config = dict(
    model='sound classifier',
    dataset='simulated modem signals in the audio band',
    train_examples=78125,
    gain_aug_db=6,
    n_mels=80,
    hop_length=160,
    input='log_mel',
    spec_augment=False,
    win_length=400,
    targets=['modulation', 'symbol rate', 'carrier'],
    num_classes=[16, 5, 4],
    arch='tdnn',
    norm='groupnorm',
    activation='relu',
    weight_standardization=False,
    depths=[10],
    kernel_size=3,
    stem='single',
    widths=[256],
    loss='cross_entropy',
    init='kaiming_normal',
    optimizer='soap',
    beta2=0.99,
    lr=0.0042,
    beta1=0.9,
    shampoo_beta=0.95,
    eps=1e-08,
    precondition_frequency=32,
    max_precond_dim=1536,
    merge_dims=True,
    one_sided=False,
    adamw_lr_other_params=0.0014,
    gradient_centralization=True,
    adaptive_grad_clip=0.02,
    steps=22600,
    batch_size=128,
    epochs=37.0,
    lr_schedule='wsd',
    decay_fraction=0.3,
    final_lr_fraction=0.05,
    warmup_steps=1130,
    weight_decay=0.01,
    adamw_weight_decay_other_params=0.01,
)
Rows from block 3, named by matrix and row number. Each number is 128 + 32 x the weight over its row's rms, rounded and kept within 0 to 255. All counts start at 0. Numbers have three digits each. After the name is the row's rms in percent of the matrix's.
# conv: pointwise conv (model.blocks.3.conv.weight, 256x256x1), inputs 0-255
conv.206 106:135187172206176166140104115124113121187137061132081131102165115150139103158104111104105107103156176086170148092144123118073101090119100174135157102103134134158142130120109094136092165202122130090118123162126149148168099077075098183146113184163133059200188098151072127185119098132136094147156142105154105126140111154123152101147084158146114131084109163155137166178133132130156186161136164115112142131067149192101163089129081151082087092168126082119122190127129085166111126182145172115066116152161130109131124130120097120104122165102181122113111111107095182117133124074161091132153126104106116137067094108156091164130110147159149137132131070134090099133105113182128115111087162141091111130146132159143005169164145123162138121137105119035141125076165181116084123123093168
conv.207 095:138139120129148081151105104159142149180122106173112072178130144118148131123140142161114142149146092171094064108168165149174106053128174129106152136173160181078205059071161108149086159109173120146124137128071126159185120160169160159186152140090182118143148100098060167125143089085148099096140119131132108147139110120101119085160052117158128088101141118156178069118090144174164130177110106185108195138101138113123131157106105126108110122138127125104148165111121085156054071127144116167126073175112187134129094042116156120124092143101089087125167149116153111181118138121079116063119144206116135184102168169136150178114140164098103153135133136097153097111103054118113104118141120137067133117099140096059133159097162104153165165109128086074150101109116084147131132148133142
conv.208 108:150057155122140074144117116158152210122137127131156138129095151090122099130146129118069091128149160154124114139195132137192119102148255161126129155188127190146134158086107148098154146135183139066125155102126165118178143108118155076127147116083174104117162134134119139138174134093134177114146134121128120126139068138078125129164181143175145171116133130094131113150089124171180099122117142143160169139213113166080125150059099122071118144117086117177081135142084115131147146112111125177059181114150068120115152146066151139160153159148171131142155087093081108123110116102048096124107104107102081118185099110131186147085115169136102106090132136086124128119105146122130072160137091114097138138178115079145074124178130095112200165124152143127132167137136123140174163124154063
conv.209 097:076109081096155123123146164114123135095158192107037083179187143094137168113115139123120098211147140122136129076116076198186134132099143141104115140147073079062174124149120129150114137081250124123155167171138111139184114141121136141158124122124096176145087128230111137178135144079142109108168124086082157156131047122144092093144104081103143131121108149117125131138146099147143078172160155125111142145155124135095083215113130138176106103122131129159134094180079190143145132186122093094148111115137142142122103170066170099161105155092118143098124091145130125180209089082134177133081151109106168166164109121108136108151123154148166131105119142128101207101159140127154101122131106121095109109115097097080116126121150160150119105121097097135108120123050151134092109128096113
conv.210 101:142074115104187122098148155167109177102122077174175105101125171089114112108122142164094161132120151089129113092156120144176094084160144178073140077113127086103125097124136115158119136116161072197132110175162134172143162116141178144127174123150155116162083119122139160132149197145155105076143052105102103126110160127169173096132168105162096097147154139077166172130166161126142127123145132113147144094163103086139199112078149159083112159071155153153097157152101150110149098136101134122086059120033124154115101127121122150135146145151167101137136096069105106110152159093173127090090080117106110169121173107113137082107162115129072148130141128192108088159088109126082155089168132043060071145109111107058126178187109149096154086081139101076134095082143116160131163159092125
conv.212 110:058101156149109145143151150134139157187133102143145150125119144182176125111126117098092151124173105106145161104109072151130120178173094097100154113116120108129125163136131157136112108136100126137145174143104127128099174120129182168112095125119157154091075129120099121072147142173108168126095106126116031108182158101155106125110144197086101084158072120100122157127170129061094104133083091104132151038209129126104155216139121139132105177187102139131147124122100151178076155174148136116114179109037085117100163102139130158145132152186077106100127148132112152140134131088163136099164150157090131172113159114105101140135117126116039138163178109153152116084129184141130170103092174121119109182116115157153101177107104129124102087111111124097239169130091126041094156091120121
conv.213 095:110097123124147139108141064126125133134126134098122121131065135089109142128134169122151176105108168099088109203125172103167163098133114157112206103113160165099158097096100138105140148110144135202106096153083107134115148127148106146155124058153091137173120090156160136139179104094113104118136104085111107130150091141123132088247136167111157171103118078189068140112131161102153094183132095116167108114103135153079084114158114198088131148175104117206137086114089118113129155089140076098111158082141180152113097123150140181200111138094163185123118083124089111157130118131086135088132157109107140159140108135097171061107157120076143081117119132166097155118160147143163112090140076212151138124122132242147176123133090183097122083151164125106175122126092083127115154096130139
conv.214 113:135163122176126152164060097166140117093237152137128132126126165131133101142131091156173181152123138094184120172149161140128166202114157139122127157123111153134124066127180112093107159157120122072157167142146082115147101103135092127075080123158138111124159127136132179155137084160094104151123143098141101148132161190131148120120126137157164178187185136086157146161139142139120232169172119144119187098128124143125159142148144151145079123124137112148099130107135114129106133111107128134084133056119150133040061158106102162109162084135120124157105087130109123130129141074130086156177182165121106158129164082096143103099122218164041132166073122092138084110157147177163157151106073087128092178059111090141123109147102182143156133105106131065106114080147136103113109161104195
conv.215 103:066143130117152161095091126142132145072165138149103057102111168079096133125098105095099123083126112118121107145066155203162151146192142125148125126128146129161165148162091178146093106163127167107173146183174138115116167143170142081089112085098153076112153129071098117133124087109063126172102107095137150084145193139130130148096103119128183104096119128113115123141071106083116103186166109051124110149068141047150128183112101075103094138113190130086120120141144101120083066151126119084075116071150098090069124168106121120159116187113130186066093125125125186121165072146105174170157086170100103125124144130154115157107132135107095070143141136118095082109113137177145178133125125143162132129168148113123160086152099080091124123171154113180180100104113094100110164185148079
conv.216 112:158183114113162190088054147132129177088156136101116069095136109151117114212145108152118123147177147041104117089123088124157143115149002145127133107122079054130143200146157108143126127099139127141055092126121077164121136093159119125158077156096144138150139149142143133163072161127144110161159140153116099144130139133159159120106138125141146178091077122085131139141115118149177171147159132174137116133135091110096092149081091149148098163131157135128129173089111183136151115104102130045133099133080064149042130164141110122116131100170134163106116112106167172163129087133151101160112111113083101138183169151218080110123109152117156107131102166108184128100167176158158167100121132171148087137095125153111102094202124088098095119093138121182120145101086113082125090145176118
conv.217 100:100182087080136079132151116070123119104155106105113070145117131088155142161135088107125118203153113132188163116191044183155118110170107161141121176122122095077062137160138172127097113183180116128126117151087115120060110154087084165109134095137086080104145167116061111122141135159135071123112154147129134159106116131145084129148150114135120122120159111085168136107127107118105134068116131144141149138083171159113148159142111132106145120147111171150184116130118107151176137186066097101175103110095145109146166103119165118083059119049104099086112143154122159052135091128098097156138137122125095140118213156182141144123079130152144172131160099120083138125107086172161158227125078124177132180138116145070064149112137117155150096150189118125170140125123098084112047117121140
conv.218 099:205142167178169146181134152117105184105124103176150127098058160149073114151175142082104171103162117123120098040091152066160067138082116161115114162115116109169118116043134125110097077058112096151166141150149166120128131153077104128095138106132158124147144109141112084103108157144150180158140123092118133109130100124141148136141023132070115100136096143080167175152120113171135118162150064120167159149129157094134137143073074126106067109185135113180123157156157152167101105169131141118128155116083181119117148126139088071146112118134111101092147065119134185157137063068146140110115123081130112243130094112080135137151182116119099130129138118177201127173138135127150136144116156129102131124108141211108118137146153099114141131134144100153148144139133166085123097086094090
conv.221 094:136138167110154105181115149163070141096127175255174081174122128163155164112097136136070123175126163090129145191085168101149090102044098100160105120164148124115124148113158190104196153152163145151165145145127112158142101099081116195147075139113116173078085102096137138129111204121150114066099075158128137153107113112180122141156078156098101127127170121150206119096117119109118117110118109180116172132135192155097135102110171142096182153165102093076135083144177113139126094100164130075100098147197123160138157103117153112134128150165139125166103088150108144113119097084104113073124186098078161181081116126086087050187170117140123128133148182120073119128116097136099110154141113106119145091138140148128167174104104112113105122123109148110124153130113136153101115063149137
conv.222 094:129084124148173177131125085132111072100126133130163102132115168155097148089122090142095105126142108114133137129142106172149112109121177155102151078132106101114110140101161136142090106151170144110114139163105148081102173167126147132159125110126084097132073127156142170141098121173222151146138140084117078134152138117140107101083068224149137127109077076120097125115104096134133093147072160124139107108158090137083061142158098119140130214143166141109128118081112033155114161107154111175158113119163115140147072131113205139106191131125129131108167134162139092104121129121095130114124165096112118130133149137121078125083137126089082091083100088085080153133067148063148104082096121114139130105161150124082120188147155104089061090122183080132156158131127193212059150224121074
conv.223 104:117133134189114113171120127146102107099129127112171108119091169115108060099160091113081128162094161198138045149138067143151147115092153064095169138143116094166141081107095141144055128124133082169098134168151185141120140106130140170126171103121112123162153152116154110107111163169087219193123108159127099158153107134188103113152180093153088152148063102087125135187106177152171098121059123132124102116201115126104089123111119172123134129125094075117162120113122139094066107142108153152140087109131113098097109185130149148084177157161087134128148150171151148166138090124110161165137186165135124081123182119138215149153141151053127100157126200142156177097107132071117085076154121175143080118138086168103070133104108090107133115132175110125127108107176127159128103156118157
conv.224 082:103122081089152147112123120154046120132141137145060136145162162107114135118154155183134130149164113133140124150126127085120132086108152146053089119149092145142119163141085173159170102206167147176104075099109086078101168126163167118115129122098127130172103100081127147185118187124105134081121098176159215115119110097137138076114113126112128181092111098106111125130161136100161111059098194071100079092071122084167136119171133087126113083104145149079157143131143148142102139153076074093137128126089149119125144120157101177076144107089185121220114158094109171158110156171151176180218147085161092106150115131154115077094138086130130173121119128092067123155170141147115069127133139070111088080121130098065094159104114165174131120114132116161156136155106144101146097125107080
conv.225 101:255119183141178162102105063101057133080175110122079152138111097168151096119180145105105131131128142157127111144154150094166150134157185149111125132129153144134105088129137149137137094163167130215146139161122154173103147084090178145154133152121140127140134115148089113131134108167136155144110108122100132134101135109132120149138243098114169170118104089103095137087152087090127141125065053160153097098103128126144157084144095081168126107125195133096147190140139094105132092114070088128172154141134160180126084111132116131148155197141118098115170093129125152120120087123095108129111144102133130105103118159132114133105142131111000156111104094102139126180144107102132173166113076111078147083133082119146113101110136120109108202112083101137111142119154168132122147160115116
conv.226 085:143116127145114098109173156123096121081124230118079144152158083180173108107111122111093090119118159066121138153099096078110191150080110117139070117089134085155106046112144135118136098095071112064156129090069120122068180133131135173147135121156133086116085175088189132065158154103121104039172110137128099099127135122174100169136103120122143095079108118152103119093116124112146123146143117180125154172117097177098128145161140111144109108102157120123144168158210188173101086098195164124100105137113089107173085147110167132156148128122095166157154123163095106166126160161095156146176143130113142137185143153082176234121150121136110120157151118132117133110177094133119122159108107171091137143180098146186158083107164159129192143153114149075067171129133084125118132144149127
conv.227 099:127126108117174128130064162145155166133160191139146091151158190154100107100120139174111102102146142117135136084134109150162132115181120120077115136111080185125127090111093112139172129115141143107075146108110092141078122134129153079128121114123142112157107083126093196114126139102154158103114140120159185106162124120067188168154111180147138142138132139122221107146130134129104153131120125144101139144134143208198097121122166148144134173161079139153147126054146143143082148120107152162074134123112158078100104146148141133127075123141149164130073095120149209058048129167141122151154178071113109143099121124068115128107159148066104198105116085105135061132130081136140177138081089110132094171163097120075094111127152080182097124178089152078135069109157220151105095127109057
conv.228 121:158131083130135187106144144123156181135206135141117154141112112168170076195110122139090119122080176150119255157126114081139121185092107131117134108143123178142112202241086145138111162150138185123104153153112131095149159137099114123200078133116126152106124173140191163103129135114130105199152081140139125119070136114114116111147159116115020137134159072128126157149096104138156118172141139120105051133131087150139129146138161120118138113095128121133117118157140133118130167145130131119166165108054065163214091141113142114150116147156123163107116170125096128125156163153141172120133113154142168140188171112154118112132167070143083128136175207117102162097122123167128123104147152123070103129130125171122174124136121112139184209130095123156143106111116106169079150174091140
conv.229 093:120109104174091162097141104102174110153134089163099122133117134202085143176106108168162142124136112118127098197100135123122094138119154124119138124149171118117140119196100154142148094130084166141118138125133123095098155155216127135112146152097165185087120097090112142110134058187156085153126170105099086095111225124114130129098134094161102163156132123108136137154151109150135155216123113118142173155079142169106110104162192130127110186124187148131081154082078095114118151089132163076104153091130167093127111162140096050129135106082095116184164153135126077105134174100089134142064138152094172162099167147084144206185148088130129114140093109186195087135164169107109096157149175108090119138156129147131172101103148143159200129058072090119087124145103136142079110133127091
conv.230 109:140198105085180117141124122131054091133136093070071135175130114130124120114122080092072084162142206086161090101091124116159073109118104131135083066102161130129093115089102111180171112092177092120153195172213166193095105095098147126183174151139148139091130122120113117173164119109151165144177116053135116085119155160141126133117127166109137119142120158137142123184101092128129130151148200100125126107189102116162131064172106120137134103110094152129150143137138100161154143202134103103135094141084102135142121124152107148180121093098080084138146059105173090093056115151109078111161084142129086135102136099127141123078085106141107092116128050140142092112136117143110118102127152109172083116097118129104081091122134123137146089134150146128125082162100213117092176188184092
conv.231 102:067070178127147204127150076115130064104146119095074119139108117097097100148141132094135085085144214140159127147128086115134115163105130129162114129134076109145129099155122121134138113074155204089123117075148118145048121117089084156083123152128145170111116092116143150191078154121140109202169096117109109123139129111171095154140117139123103105109100121182100125202106110142144114089127149122110101069200133123158101162138162155123134128125117106160131099155135149129096179112119077075093131125153177122097099127089135090131117108148148136111082063136082129130159132129178134154106103120055139150144118113099187177096103083097053154139097120124145150090143114159152139158124186137142177171099142109164111122141186104179178125105104127191255129152144128094121131087113071
conv.232 103:081127157090121154117166159168119174121115080127129114145129150093137101158118192103142169147136147028129105108200136111127148135098166165118101206129117117163161087165137117107132118118135147103099126151097159116156115128148114032134132093140121055080152097097150092167129161095106150155126176167124130074120113161104115084197103152104132137122100073151073163142164193175146090159182197152181167191149134125170174152118137212128131116138090165134160167099135123127115148144161134186087111124151124127099150159126134130169132067142134142150148096153087126106088143074082119106096089125143105151140142135150118054112138087129180107142110123172159201094140095113155120146082157096108122077107065152135120095121179129077158182162164149178164197094118140199116141117136125